config = dict(
    norm='batchnorm',
    hidden_act='elu',
    residual_init='none',
    weight_decay=0.02,
)
Rows from block 5, named by matrix and row number. Rows with one number belong to one channel. Each number is 50 + 15 x the weight over its row's rms, rounded and kept within 0 to 99. All counts start at 0. After the name is the row's rms in percent of the matrix's.
# convs0: first 3x3 conv (model.blocks.5.convs.0.weight, 192x192x3x3), inputs 126-134, a 3x3 kernel for each
# convs1: second 3x3 conv (model.blocks.5.convs.1.weight, 192x192x3x3, transposed), outputs 126-134, a 3x3 kernel for each
convs0.81 110:47 60 31 63 56 40 71 62 51 42 50 46 55 42 73 31 57 74 20 48 44 56 64 30 62 51 13 37 43 70 70 64 59 69 64 65 33 43 64 40 38 56 44 29 65 34 41 38 34 44 47 51 60 35 57 43 65 62 62 51 34 49 42 11 51 68 20 24 39 32 48 54 44 63 95 43 36 67 33 53 74
convs1.81 106:64 17 52 59 07 40 58 51 36 23 42 60 40 50 54 60 42 39 60 56 33 79 11 22 46 61 76 38 39 54 40 53 54 53 65 59 44 60 66 16 44 80 72 43 52 43 35 69 40 54 73 41 58 47 46 61 61 66 56 37 39 68 65 48 43 62 62 88 61 45 46 87 17 48 56 33 61 63 42 37 61
convs0.82 098:53 58 52 73 79 65 62 62 46 33 42 33 47 53 37 38 56 46 37 49 72 61 80 84 61 69 76 38 43 47 52 59 53 77 63 53 33 36 44 58 60 36 50 57 43 61 44 66 59 68 57 44 52 65 41 64 40 39 30 28 53 38 46 56 45 43 46 69 69 63 54 60 37 33 34 33 46 51 49 39 31
convs1.82 098:57 33 47 56 37 39 52 38 61 33 30 56 52 47 33 67 51 34 23 26 32 20 33 57 43 52 77 21 33 27 29 47 58 46 55 50 20 25 50 50 34 30 51 62 89 49 47 39 43 43 51 48 79 60 44 60 49 52 62 39 53 35 35 27 60 33 34 49 55 47 56 60 59 54 60 67 78 75 65 76 67
convs0.83 083:47 47 32 51 49 39 48 45 47 65 39 52 59 55 62 32 50 68 45 47 95 44 17 47 02 39 47 29 27 52 61 45 42 64 46 72 48 56 40 53 58 57 43 35 59 33 47 38 42 37 56 74 46 43 51 43 77 71 79 63 52 44 52 45 30 37 60 38 46 41 50 51 58 87 76 40 61 45 13 27 49
convs1.83 094:47 42 30 64 41 73 66 68 53 42 33 64 39 36 28 56 63 33 27 49 52 51 58 22 40 76 47 42 48 52 62 48 34 48 52 67 42 35 28 65 54 65 63 32 67 46 50 38 55 55 59 63 46 43 52 51 60 49 28 31 45 66 59 67 37 65 45 48 31 66 60 32 56 76 60 54 36 55 46 30 58
convs0.84 104:51 64 32 57 65 23 48 47 15 68 66 62 48 55 57 32 59 50 35 32 31 28 62 49 33 74 62 85 59 48 64 48 57 46 41 53 20 51 64 48 33 56 27 41 76 57 64 83 48 39 55 30 13 59 63 63 69 49 60 60 52 65 49 54 65 56 46 46 46 58 69 77 62 83 33 39 63 48 51 58 43
convs1.84 099:53 48 56 71 40 44 72 52 43 42 54 55 50 55 49 36 14 55 47 36 61 55 47 69 76 56 33 36 45 54 49 47 48 76 54 35 40 57 67 34 34 30 27 54 82 39 62 75 60 68 79 20 43 53 47 47 51 28 25 28 39 45 34 51 40 63 62 39 48 41 42 43 60 40 33 59 27 49 70 31 54
convs0.85 098:37 44 61 55 44 55 42 51 26 61 66 36 34 51 54 45 51 53 38 40 55 42 56 80 51 52 59 59 49 50 71 59 55 61 57 24 48 58 40 66 53 62 54 50 35 91 29 42 35 51 52 41 45 31 40 72 31 54 43 40 47 61 68 65 56 45 28 52 53 48 58 73 23 46 58 28 38 43 73 13 43
convs1.85 104:76 43 36 58 52 27 43 49 63 42 41 40 35 57 56 70 23 32 34 61 80 62 55 67 78 55 81 62 47 48 75 36 30 55 68 35 47 54 32 41 50 53 70 35 42 22 52 64 57 55 60 63 60 37 49 41 53 67 56 48 63 38 35 30 31 68 52 41 72 47 31 33 48 72 49 45 34 49 26 37 74
convs0.86 097:41 54 36 45 53 59 80 72 36 39 24 57 52 52 43 53 65 49 52 76 60 40 14 26 33 61 38 42 37 55 40 55 59 38 64 34 36 23 29 44 51 34 56 48 65 40 41 60 48 70 51 61 39 55 36 44 64 36 57 54 41 24 22 78 50 46 60 49 50 49 46 45 49 25 55 41 36 47 18 61 61
convs1.86 102:44 20 23 51 35 51 75 62 42 36 34 43 46 36 45 42 78 71 56 39 71 69 82 71 21 35 56 74 61 46 48 45 50 45 53 63 34 43 24 55 37 47 74 67 65 46 53 57 47 37 31 58 44 49 58 68 49 58 45 54 49 39 74 63 46 42 53 64 72 44 46 19 48 37 63 37 58 45 80 85 44
convs0.87 112:54 67 47 57 51 37 80 53 42 49 32 30 50 55 47 34 62 55 68 56 49 75 57 33 63 36 25 46 73 31 33 54 36 54 31 41 51 49 61 29 70 54 68 48 45 33 53 47 65 41 27 49 47 77 51 42 48 49 59 42 70 58 40 52 28 39 58 29 45 64 60 53 61 50 13 66 47 27 81 43 43
convs1.87 106:25 47 10 72 52 37 49 32 87 64 40 56 66 38 43 85 53 62 95 62 54 56 61 21 34 28 48 60 47 55 65 38 54 46 36 48 70 60 56 46 33 74 32 36 26 47 61 36 45 49 27 51 43 44 60 44 39 57 34 83 39 62 46 61 49 25 54 52 65 45 72 58 61 58 43 53 57 26 73 52 32
convs0.88 085:39 47 27 53 49 32 52 77 37 46 41 36 32 50 58 43 32 52 62 49 69 52 40 44 44 52 50 53 60 51 57 57 55 58 55 67 47 44 33 42 44 51 37 47 55 42 36 39 34 55 58 01 35 43 46 41 64 77 34 46 63 41 91 47 29 34 46 82 43 22 61 53 78 69 57 74 59 57 55 43 49
convs1.88 094:81 61 27 66 42 39 58 61 49 88 58 53 36 65 68 56 56 54 56 32 46 46 41 53 57 55 69 36 49 51 47 53 57 43 41 61 53 49 64 35 61 53 66 65 62 75 71 46 48 54 50 66 46 53 62 63 53 71 90 58 28 66 58 72 47 78 56 15 57 41 72 50 51 56 50 27 34 19 63 52 30
convs0.89 090:81 47 65 54 60 65 63 66 36 49 62 89 51 62 54 26 34 57 59 21 33 39 45 37 46 35 44 44 34 44 55 36 46 68 55 51 72 37 71 37 36 48 69 40 62 50 62 45 29 56 66 63 50 29 58 59 53 69 51 55 34 34 59 52 75 58 66 42 36 71 30 74 55 11 58 78 58 54 65 53 49
convs1.89 098:66 62 38 57 50 44 37 52 60 21 55 72 26 64 57 23 53 34 35 63 52 62 54 57 63 75 52 66 44 35 63 54 20 44 41 68 42 52 35 46 56 69 28 51 56 44 27 50 49 30 51 48 39 39 51 67 64 61 55 29 38 40 53 37 76 51 72 67 45 38 35 72 46 63 44 73 31 55 59 72 46
convs0.90 125:45 35 41 64 54 44 66 46 47 62 64 24 81 48 27 58 69 51 40 58 37 45 66 45 60 52 22 49 29 54 36 23 47 65 58 60 48 70 54 69 49 50 30 37 59 83 63 25 51 67 33 92 64 33 25 50 79 30 45 62 26 65 73 58 39 45 49 51 57 74 59 25 56 46 46 47 58 24 41 66 27
convs1.90 113:48 67 34 60 38 37 63 37 58 47 40 42 54 59 12 44 48 41 56 52 39 58 33 51 63 58 58 58 46 58 53 44 65 44 60 33 43 55 66 31 48 33 59 46 55 31 02 36 57 31 71 79 34 17 36 65 63 40 65 66 42 41 51 71 66 46 49 58 59 48 67 54 49 26 68 36 50 61 30 55 33
convs0.91 100:68 53 49 62 46 36 65 64 58 50 41 50 32 58 32 37 28 57 42 43 55 79 63 59 60 36 69 37 67 54 53 75 51 55 35 37 50 68 56 53 23 47 42 70 28 62 37 42 25 50 55 59 46 45 46 48 58 60 45 45 58 42 49 47 52 39 44 48 48 39 63 55 50 51 25 50 49 20 38 41 50
convs1.91 102:57 62 16 59 23 47 71 54 47 53 35 54 78 35 67 43 58 43 40 58 33 52 48 24 49 19 55 56 46 81 52 32 52 36 57 61 89 49 66 65 69 40 43 33 29 35 58 45 43 52 83 64 57 41 55 58 54 45 47 35 51 55 59 35 18 56 63 52 65 59 63 47 62 54 48 70 45 53 68 43 67
convs0.92 083:58 62 61 49 56 69 45 49 43 64 46 12 53 73 54 51 69 26 35 46 54 54 57 70 66 58 47 39 63 53 65 56 39 52 43 44 49 62 70 36 71 41 53 36 52 52 38 70 34 42 54 45 43 75 64 27 45 60 44 34 38 64 50 59 24 43 42 20 53 26 35 43 33 39 22 20 26 37 38 27 48
convs1.92 089:33 57 62 21 43 74 53 57 83 78 46 38 30 46 61 76 45 34 54 52 57 20 61 54 54 40 50 68 65 49 64 64 76 61 52 60 33 81 45 61 02 66 40 26 60 42 56 66 56 38 59 34 43 43 51 37 36 45 64 48 30 67 38 49 55 55 54 75 42 62 73 42 29 53 48 51 62 43 72 59 43
convs0.93 108:47 65 47 51 60 51 30 38 69 68 61 50 84 41 43 25 52 37 45 44 34 44 67 50 38 47 47 42 39 45 22 47 63 42 57 57 58 26 38 49 47 34 51 66 59 68 67 63 49 49 12 35 51 34 68 43 42 53 39 59 66 47 45 55 57 15 70 56 54 71 57 41 54 43 37 33 49 17 61 35 40
convs1.93 106:39 68 77 42 64 50 33 48 47 50 42 89 72 74 18 41 40 51 34 79 78 54 54 72 43 34 66 58 44 62 39 44 71 57 49 44 64 37 48 57 37 60 50 63 50 57 46 47 72 27 58 50 27 53 59 72 22 14 42 54 65 45 43 48 44 29 52 52 33 69 32 42 38 56 44 73 29 38 55 63 71
convs0.94 094:48 41 34 30 41 52 70 72 73 68 28 51 40 62 40 22 61 75 50 45 35 59 37 85 40 34 43 67 42 60 56 55 59 41 26 35 23 53 59 51 57 28 47 46 54 44 53 31 37 29 81 64 73 56 60 44 42 28 40 56 49 57 59 61 72 28 53 39 68 36 28 64 39 56 29 35 46 35 37 23 71
convs1.94 097:45 51 51 27 60 61 66 61 81 43 40 67 54 27 25 49 66 39 26 28 47 52 69 46 70 70 61 52 65 71 40 41 50 39 61 55 29 51 70 67 28 51 33 46 52 67 35 20 21 59 85 43 67 65 59 61 59 52 65 85 58 57 54 11 34 72 31 44 50 64 38 34 35 80 55 54 32 56 57 45 26
convs0.95 081:28 49 60 51 44 58 36 39 64 33 54 62 46 59 43 43 49 33 57 91 62 79 59 50 90 86 99 49 29 26 40 41 25 41 63 45 10 52 42 43 31 16 51 66 34 40 66 57 45 58 81 66 61 62 38 59 27 67 55 52 46 57 39 51 49 35 43 54 34 31 26 52 54 52 57 55 56 31 56 53 38
convs1.95 096:36 35 49 56 36 25 32 74 64 59 50 66 63 41 23 15 53 51 00 28 21 66 46 48 53 17 31 23 17 55 51 46 43 64 60 30 41 46 31 50 61 69 56 37 82 33 39 37 52 43 57 76 52 44 55 41 62 71 44 28 55 48 67 39 53 64 57 52 50 68 45 39 52 59 45 51 41 62 71 58 59
convs0.96 105:54 42 18 62 54 28 60 59 52 24 63 69 53 67 62 40 66 62 50 77 52 82 42 30 55 53 64 66 58 40 65 45 24 64 56 28 39 51 59 57 52 48 49 53 73 27 45 48 25 44 49 49 50 64 37 39 52 44 52 53 56 46 29 28 40 61 39 28 71 23 39 83 19 38 66 31 47 52 19 57 80
convs1.96 096:63 33 11 59 45 37 64 73 61 43 37 58 45 39 48 38 39 68 51 40 80 64 53 21 44 49 46 81 65 65 89 48 61 72 52 65 52 60 56 36 56 48 39 40 41 53 41 31 52 42 77 55 39 60 40 51 65 52 43 24 46 48 25 27 77 52 21 57 35 41 50 57 42 52 68 36 48 40 31 61 54
convs0.97 112:18 48 50 35 40 26 68 47 51 31 53 55 41 35 56 44 50 33 57 61 31 62 38 21 89 48 59 42 56 55 47 51 49 64 47 28 33 55 69 34 37 37 50 57 39 29 63 44 37 58 50 43 32 40 45 52 54 50 60 46 48 36 57 37 56 49 22 30 43 54 32 71 48 49 65 45 51 63 52 46 49
convs1.97 108:41 57 36 31 46 58 24 41 63 72 39 57 41 69 54 46 58 87 49 53 23 65 65 30 66 43 47 67 54 46 50 43 31 27 35 51 67 39 34 71 64 64 59 42 20 52 63 73 35 64 70 64 44 64 53 53 36 72 51 41 38 47 40 44 70 43 56 54 57 53 30 65 41 61 80 33 61 62 28 63 46
convs0.98 091:64 85 63 67 69 80 31 26 76 51 19 77 48 56 45 55 47 31 50 50 37 24 34 42 31 37 54 75 47 67 49 63 53 37 44 42 38 41 58 44 53 48 41 53 73 48 41 28 27 42 41 35 76 45 54 43 65 64 47 47 33 40 51 35 42 28 29 22 26 35 67 31 53 55 63 45 41 45 40 50 47
convs1.98 093:62 30 84 34 38 39 14 17 51 66 35 49 60 40 66 41 70 49 31 49 57 31 54 71 48 46 11 68 59 59 53 42 52 56 57 33 44 46 45 55 61 40 39 48 35 79 66 64 57 67 85 53 58 57 64 51 58 53 53 29 34 42 35 65 25 48 40 67 59 68 44 61 41 54 56 57 49 50 25 52 67
convs0.99 108:13 60 54 54 69 60 49 44 64 48 44 59 57 51 66 48 35 59 27 45 52 59 50 29 48 47 57 41 47 53 45 36 46 41 48 50 69 60 38 36 42 54 47 38 69 26 42 52 28 46 42 51 47 25 16 59 51 45 51 40 32 51 42 55 75 45 46 30 59 67 53 60 50 37 38 59 42 47 54 67 72
convs1.99 104:51 55 53 65 27 44 29 34 72 52 68 43 45 22 50 48 35 51 46 40 31 77 63 67 52 75 71 54 60 35 57 62 31 52 69 56 60 79 85 43 69 56 75 30 16 93 46 44 75 58 43 61 52 22 53 46 57 57 35 41 55 49 66 52 50 15 25 60 75 56 33 41 45 20 29 49 58 48 46 57 69
convs0.100 085:72 53 68 57 35 51 69 73 43 59 48 57 85 25 44 58 42 35 40 77 51 27 35 38 54 51 16 30 32 34 56 43 40 37 37 63 46 42 37 52 41 47 69 42 60 61 49 59 38 50 64 43 54 51 63 06 36 57 66 39 82 68 46 51 65 66 48 46 61 50 74 63 35 39 45 56 44 81 47 79 58
convs1.100 090:44 34 50 57 56 44 52 60 45 71 57 36 56 58 23 26 43 33 68 44 46 70 52 58 54 28 44 44 42 64 56 42 48 66 68 61 58 49 24 33 55 33 56 64 53 62 48 66 78 55 41 40 29 37 58 39 47 57 43 38 51 78 38 37 36 55 48 41 62 53 56 61 67 47 47 37 55 51 71 44 76
convs0.101 083:28 46 33 38 42 69 37 39 39 48 59 76 41 55 59 35 55 75 57 43 53 53 57 60 49 33 47 49 55 46 54 44 53 62 34 48 87 62 33 73 39 76 63 55 58 55 46 60 54 61 61 53 54 56 57 27 62 53 46 56 66 47 45 57 27 65 42 41 47 74 50 49 61 65 44 40 52 44 50 26 31
convs1.101 088:54 42 34 49 65 49 82 55 63 42 60 60 68 26 54 43 36 50 50 58 50 22 47 59 44 52 46 23 50 49 38 24 33 48 24 44 53 42 51 45 29 43 26 43 71 41 40 33 35 32 31 47 47 65 42 52 20 23 53 60 35 60 42 53 35 34 68 43 55 47 88 44 73 65 50 70 33 40 40 40 59
convs0.102 104:71 55 36 66 60 24 63 47 29 33 41 56 53 45 63 67 40 64 68 48 42 47 68 57 57 60 19 60 42 48 38 54 58 55 49 44 42 50 74 44 65 72 75 57 46 50 52 18 43 51 39 80 63 43 43 42 58 35 51 39 44 50 52 37 74 68 34 47 64 35 46 50 60 66 30 54 53 35 52 46 26
convs1.102 103:61 53 33 62 45 56 51 45 37 19 48 50 20 55 49 40 64 77 55 72 42 55 46 44 39 33 57 56 61 63 34 44 60 52 51 37 39 69 66 43 34 62 46 63 47 42 33 38 40 61 30 48 58 45 32 54 71 65 63 51 28 46 57 65 54 79 29 48 59 31 26 65 38 36 44 66 55 57 74 33 50
convs0.103 090:09 73 77 31 62 50 45 63 77 82 67 46 25 44 66 30 45 36 57 32 24 38 31 36 49 44 32 68 54 58 69 55 54 51 53 52 53 34 55 39 43 54 47 79 43 71 51 61 60 56 40 67 68 47 41 18 33 54 53 52 42 44 49 27 66 27 28 50 68 56 60 59 68 44 43 42 53 48 28 26 39
convs1.103 096:53 41 61 53 41 81 27 31 59 48 34 88 56 73 68 29 31 31 46 35 36 67 69 58 52 51 43 36 52 39 54 44 44 74 54 50 75 24 51 41 60 60 40 70 48 44 50 63 49 57 38 41 68 44 44 49 50 55 46 39 61 70 51 49 61 45 23 38 54 81 37 51 37 56 75 42 37 27 35 56 23
convs0.104 111:69 54 63 66 69 48 50 58 42 60 29 60 71 36 46 67 66 43 65 66 69 65 64 42 44 43 52 41 40 62 41 45 67 26 36 56 61 66 20 54 70 60 55 40 48 19 62 51 21 49 50 69 48 50 37 54 48 34 53 57 40 60 64 41 56 30 39 46 46 66 40 68 56 70 50 55 24 68 31 40 61
convs1.104 100:67 57 38 70 43 24 40 46 37 39 39 24 37 52 32 40 74 14 38 53 44 72 46 52 23 38 61 48 81 71 27 55 66 58 43 70 41 54 39 50 36 34 89 33 53 63 49 38 48 70 58 62 40 49 44 56 36 48 54 45 75 66 59 51 65 15 62 39 58 51 46 37 50 44 55 33 47 62 43 49 65
convs0.105 109:62 68 67 52 50 45 43 48 57 44 26 50 56 52 51 43 75 47 55 74 76 37 55 22 32 17 08 41 49 53 61 63 53 54 82 67 74 47 40 44 43 36 32 39 42 37 31 36 47 29 34 57 63 91 37 64 50 58 59 44 44 53 59 20 27 49 31 70 65 81 64 75 62 56 39 30 31 57 44 64 79
convs1.105 109:44 60 60 32 27 47 49 41 45 53 30 37 46 76 73 65 74 60 57 65 80 59 53 56 33 28 36 34 42 47 56 36 44 68 47 56 64 64 58 42 48 64 39 32 25 23 38 48 38 56 46 81 90 62 25 27 43 57 41 55 56 68 53 37 40 23 48 20 32 43 64 93 35 29 57 67 65 52 50 53 72
convs0.106 097:87 64 64 36 42 58 25 44 62 52 58 66 21 56 59 81 29 25 55 33 44 40 39 63 26 57 47 58 40 50 34 44 51 56 55 59 64 41 47 95 54 49 26 50 46 30 65 52 36 49 43 46 48 55 38 66 75 38 56 53 18 60 29 45 26 40 25 61 37 66 31 32 44 71 76 56 58 72 34 31 39
convs1.106 100:62 60 74 25 42 60 41 68 29 56 50 39 23 23 70 34 51 67 62 43 60 34 81 60 45 43 45 62 62 46 39 61 65 51 66 38 61 53 74 50 48 17 63 57 35 59 56 50 38 29 50 69 44 65 71 16 72 44 68 51 30 38 50 43 60 42 64 34 64 73 53 40 31 63 56 26 35 55 27 29 58
convs0.107 096:44 85 44 28 35 48 49 24 16 64 43 52 67 62 46 41 80 41 39 65 44 45 41 46 78 72 65 46 36 52 21 54 37 37 53 28 67 52 24 57 43 40 71 23 47 12 77 20 48 57 40 59 51 68 48 27 64 55 47 38 51 57 53 55 75 29 37 61 69 47 60 64 63 53 52 55 62 40 39 63 48
convs1.107 104:77 75 54 31 63 61 57 29 45 42 19 48 48 38 92 35 57 42 65 43 52 53 51 48 46 51 79 70 45 52 39 63 65 40 33 48 54 67 12 41 62 35 56 54 79 52 64 36 48 63 41 51 31 69 56 48 42 43 54 64 52 66 38 58 36 80 50 58 66 69 62 49 41 42 62 50 50 35 56 48 42
convs0.108 096:29 73 76 49 67 49 32 32 14 44 78 59 32 36 56 61 43 40 61 63 45 21 33 41 41 54 33 30 40 39 50 53 49 62 38 54 01 26 17 20 30 44 39 37 70 50 28 60 64 38 35 42 52 14 54 60 66 54 79 64 18 61 76 59 43 44 43 57 38 48 61 70 61 16 53 49 47 50 37 63 55
convs1.108 098:71 34 44 41 41 53 36 48 65 40 70 46 51 61 42 69 40 66 57 33 66 43 60 69 29 41 34 29 58 50 50 58 59 55 55 44 30 58 42 31 54 67 57 61 87 89 37 69 49 59 54 37 67 41 23 52 86 27 27 62 35 55 35 38 38 60 57 45 56 66 60 40 50 28 60 51 49 71 45 71 70
convs0.109 102:47 54 67 55 54 72 49 52 66 46 56 51 63 40 27 42 25 49 49 54 48 46 22 26 51 50 33 53 43 64 57 44 48 36 50 58 55 58 26 28 58 55 59 77 70 60 59 78 67 66 29 47 39 25 53 50 56 47 37 48 43 20 51 52 49 37 55 48 49 32 39 61 62 64 50 41 57 71 49 22 48
convs1.109 101:35 47 64 25 55 66 42 47 51 80 39 48 53 78 64 37 46 27 52 51 24 80 60 42 62 49 78 31 57 56 46 59 77 39 61 52 50 28 31 55 41 52 98 45 56 70 41 49 55 42 37 39 38 37 38 73 61 90 78 45 46 47 50 09 53 47 43 37 36 44 35 38 67 71 58 35 53 56 58 54 45
convs0.110 095:63 65 78 48 73 60 35 51 36 45 50 64 39 61 51 47 63 55 33 48 41 53 37 40 32 28 58 54 58 51 61 47 59 23 53 65 20 48 27 55 44 37 56 45 45 33 31 55 44 67 70 54 67 53 50 57 43 65 48 37 34 67 69 33 52 48 51 55 37 61 53 40 65 54 77 60 72 23 56 38 41
convs1.110 097:66 49 71 49 46 57 48 45 50 35 31 48 62 42 60 52 47 71 46 63 28 43 63 38 20 32 47 53 50 53 55 42 55 49 33 70 44 63 26 69 52 63 65 26 44 63 42 50 19 55 48 60 45 45 39 50 73 84 51 04 64 40 89 64 53 57 49 43 33 53 53 31 47 50 44 83 46 31 20 39 42
convs0.111 102:65 54 26 53 70 31 56 50 41 42 51 37 43 55 67 37 33 68 35 42 35 68 60 66 56 68 46 50 40 41 53 61 56 80 63 45 53 46 58 69 10 59 19 30 41 51 42 36 55 45 61 63 38 40 43 58 39 17 46 55 40 05 41 60 55 73 63 49 57 60 83 55 48 56 74 50 46 36 78 51 51
convs1.111 102:60 55 47 39 33 30 59 37 27 13 56 81 42 37 42 43 46 59 43 24 31 45 65 72 51 59 43 57 33 46 28 42 61 67 64 61 63 66 62 45 67 38 52 41 56 39 63 46 33 72 54 39 58 45 64 76 47 29 35 59 58 31 73 47 41 33 26 54 38 24 42 20 38 34 23 65 58 45 48 45 34
convs0.112 091:44 71 34 66 68 50 48 72 41 43 50 56 61 51 46 52 71 52 48 64 59 51 77 45 66 32 39 39 51 28 47 50 59 59 56 53 61 56 77 29 58 50 41 46 31 55 54 66 53 63 47 64 41 44 44 46 53 53 36 71 64 44 49 42 55 33 55 31 42 33 78 31 44 58 57 44 71 52 59 73 43
convs1.112 098:66 19 59 66 15 10 55 66 57 43 41 35 38 42 49 49 45 52 57 67 40 80 50 81 37 49 62 46 37 44 41 43 61 73 56 49 55 53 76 45 28 68 12 59 34 43 70 56 59 47 64 49 34 54 69 65 39 17 64 42 45 41 26 56 21 44 63 56 49 63 39 53 41 52 40 35 30 60 59 43 42
convs0.113 117:64 42 48 68 52 41 69 66 47 39 56 40 31 32 73 62 33 48 56 50 53 62 68 45 65 43 33 45 53 52 33 43 64 59 53 42 38 56 73 46 48 60 41 36 60 65 43 27 58 51 41 47 48 29 22 43 52 36 47 45 53 48 63 46 60 44 46 39 61 49 35 54 44 51 56 41 64 39 44 36 42
convs1.113 109:53 32 35 42 32 42 61 67 43 35 52 62 39 43 62 56 56 35 58 55 30 36 20 33 62 67 64 53 62 58 36 64 64 57 52 56 44 61 66 50 41 58 46 45 45 62 43 14 44 43 49 54 58 26 46 50 59 55 35 71 55 58 59 48 62 49 41 56 82 33 53 59 51 77 41 74 61 12 40 34 50
convs0.114 101:39 50 29 42 60 46 49 51 47 50 40 54 52 58 29 62 72 31 49 53 69 59 41 60 46 58 51 39 47 47 24 71 49 51 68 54 67 96 64 57 27 99 43 48 36 56 21 69 43 34 70 63 61 55 62 38 45 33 31 19 62 33 20 55 52 49 65 61 48 57 67 56 50 52 59 49 76 26 52 69 77
convs1.114 100:37 50 54 64 22 47 74 37 56 65 44 41 80 47 39 47 47 37 49 51 41 29 43 42 38 52 60 57 56 44 54 36 83 56 61 81 69 60 39 17 78 64 48 34 40 46 57 42 52 61 47 24 63 26 66 56 56 51 65 54 66 47 24 78 32 45 51 41 41 60 37 39 53 12 44 79 34 55 62 66 70
convs0.115 098:01 20 23 14 23 54 39 42 63 58 58 72 48 49 15 45 54 31 61 43 48 25 45 45 44 62 50 67 60 48 51 46 40 33 23 51 55 47 46 35 34 34 30 39 38 38 41 64 43 39 45 61 58 53 56 62 51 63 61 57 61 40 31 44 22 34 76 49 45 51 68 75 30 62 49 66 80 54 56 76 60
convs1.115 098:43 58 60 42 83 84 84 54 33 55 43 53 79 54 39 46 53 24 32 55 71 23 52 77 45 51 61 41 48 63 57 51 46 59 42 47 51 51 62 28 39 35 53 51 33 70 62 43 53 37 26 56 26 52 49 54 46 39 42 73 59 46 27 38 60 52 45 47 39 71 63 66 38 33 59 20 24 29 49 49 52
convs0.116 087:40 33 46 49 49 72 54 51 57 41 46 39 57 66 77 72 60 73 60 47 60 36 63 61 50 30 33 39 39 55 59 53 65 41 66 69 66 61 52 81 58 66 55 49 67 74 53 67 71 38 54 38 63 54 66 18 35 57 46 53 30 42 20 50 69 41 60 49 12 49 84 72 37 34 47 31 59 37 31 39 53
convs1.116 095:17 57 65 37 74 38 59 45 58 25 33 36 41 55 24 56 69 61 68 60 44 51 57 61 50 60 40 41 50 57 35 56 52 39 59 81 60 41 58 45 66 52 32 40 46 63 27 50 40 52 45 49 56 16 48 44 52 64 55 32 55 39 37 49 37 69 85 42 26 51 38 57 48 42 45 55 42 34 17 40 52
convs0.117 093:54 48 42 62 67 46 55 43 71 68 52 48 67 38 35 49 31 67 65 38 82 50 50 43 66 50 63 36 41 44 43 44 42 46 68 41 62 72 39 44 68 27 45 58 32 66 41 45 55 41 53 39 85 40 48 43 54 47 27 36 43 33 36 23 48 34 59 44 42 39 43 56 31 50 30 25 66 60 05 65 51
convs1.117 096:18 36 12 49 51 24 54 51 48 26 83 47 74 56 36 66 50 27 57 56 60 62 37 27 10 61 38 83 53 46 57 51 65 52 25 60 72 36 62 68 63 69 56 25 47 76 40 69 55 65 52 54 57 32 61 60 51 58 71 59 38 35 42 19 29 39 47 55 30 57 40 57 53 46 71 24 26 65 58 48 66
convs0.118 089:74 87 99 57 89 76 18 41 30 46 36 51 54 36 54 65 49 46 62 56 70 37 43 28 63 67 62 60 53 31 67 31 56 56 50 50 35 29 32 42 57 47 55 53 44 47 64 42 38 52 45 41 42 63 71 49 31 36 54 76 45 55 50 82 58 82 26 62 28 65 28 62 60 71 30 58 55 76 63 58 32
convs1.118 096:52 51 78 49 51 93 39 43 57 35 44 27 50 52 36 57 62 69 22 25 25 60 65 64 45 59 60 47 70 67 39 46 47 55 45 44 45 17 43 45 50 43 65 74 34 20 34 70 41 38 64 47 48 41 77 45 41 47 37 69 71 35 23 37 81 43 81 42 67 41 38 28 69 37 67 43 65 34 39 27 44
convs0.119 090:56 46 56 61 72 55 70 61 64 49 48 55 54 32 68 51 46 62 59 62 69 58 79 62 28 71 73 55 59 46 60 72 60 48 47 46 42 43 62 58 53 14 49 36 58 54 28 66 53 48 67 50 51 63 49 75 69 55 65 51 49 43 47 51 61 40 44 50 34 32 65 07 49 57 34 42 43 55 88 80 33
convs1.119 096:54 43 58 53 23 61 17 56 75 26 18 46 36 43 60 27 54 55 21 34 49 43 38 63 66 60 59 49 24 44 60 31 38 81 59 48 46 68 60 68 33 24 42 63 65 37 53 55 45 49 59 54 38 42 37 46 65 41 29 31 36 43 43 73 25 41 47 10 61 62 37 41 67 16 22 49 45 58 50 45 90
convs0.120 095:36 34 46 28 37 51 65 44 35 46 62 36 51 60 63 32 57 69 61 40 68 53 56 45 56 40 70 57 70 55 54 62 52 49 67 68 60 76 43 30 40 41 32 40 40 77 69 53 31 48 72 53 48 21 72 09 52 37 43 49 67 44 70 63 66 46 61 52 56 22 46 59 60 37 57 31 46 56 48 38 45
convs1.120 104:57 40 50 15 63 37 49 27 41 42 47 63 61 33 51 88 52 49 22 55 45 67 38 29 41 62 53 67 25 51 73 61 40 39 26 51 67 74 52 62 34 82 31 37 59 48 32 32 34 40 66 64 48 14 34 65 33 70 69 64 67 62 36 37 55 63 39 64 38 55 35 40 65 58 30 31 59 56 23 61 40
convs0.121 095:71 31 56 42 49 60 22 69 57 41 41 35 54 35 43 40 57 58 56 42 29 64 57 53 32 70 42 50 41 39 25 40 14 42 45 43 17 04 51 40 66 72 77 86 51 45 43 53 40 37 41 61 38 47 52 54 29 49 32 56 64 47 49 60 31 32 29 27 54 48 69 43 37 45 67 46 42 55 25 44 47
convs1.121 099:58 48 58 50 37 59 49 79 39 69 39 77 62 41 64 68 52 52 56 33 75 56 51 41 54 33 23 35 36 22 52 49 55 44 46 39 24 37 38 21 39 85 65 76 80 50 42 30 36 51 32 39 67 54 33 40 14 55 84 52 75 62 53 58 53 38 41 66 54 65 57 26 39 42 80 29 64 47 40 56 64
convs0.122 096:43 35 21 49 38 47 27 34 28 71 52 38 62 74 43 61 64 55 71 72 38 43 22 46 55 61 59 38 31 66 50 58 53 54 51 60 36 45 53 56 67 54 42 39 85 81 47 43 70 49 56 50 45 63 65 61 46 77 51 79 56 38 29 65 42 52 31 66 22 30 59 47 53 61 55 47 40 53 67 32 52
convs1.122 097:40 51 65 36 54 46 83 54 46 65 51 37 63 37 43 45 52 38 78 60 57 47 56 21 44 27 43 77 81 75 47 52 53 31 57 42 25 70 58 49 48 60 25 35 67 80 66 61 68 49 24 33 44 22 83 44 45 22 56 45 72 52 34 45 41 54 84 32 70 43 58 54 32 60 41 54 56 58 63 49 54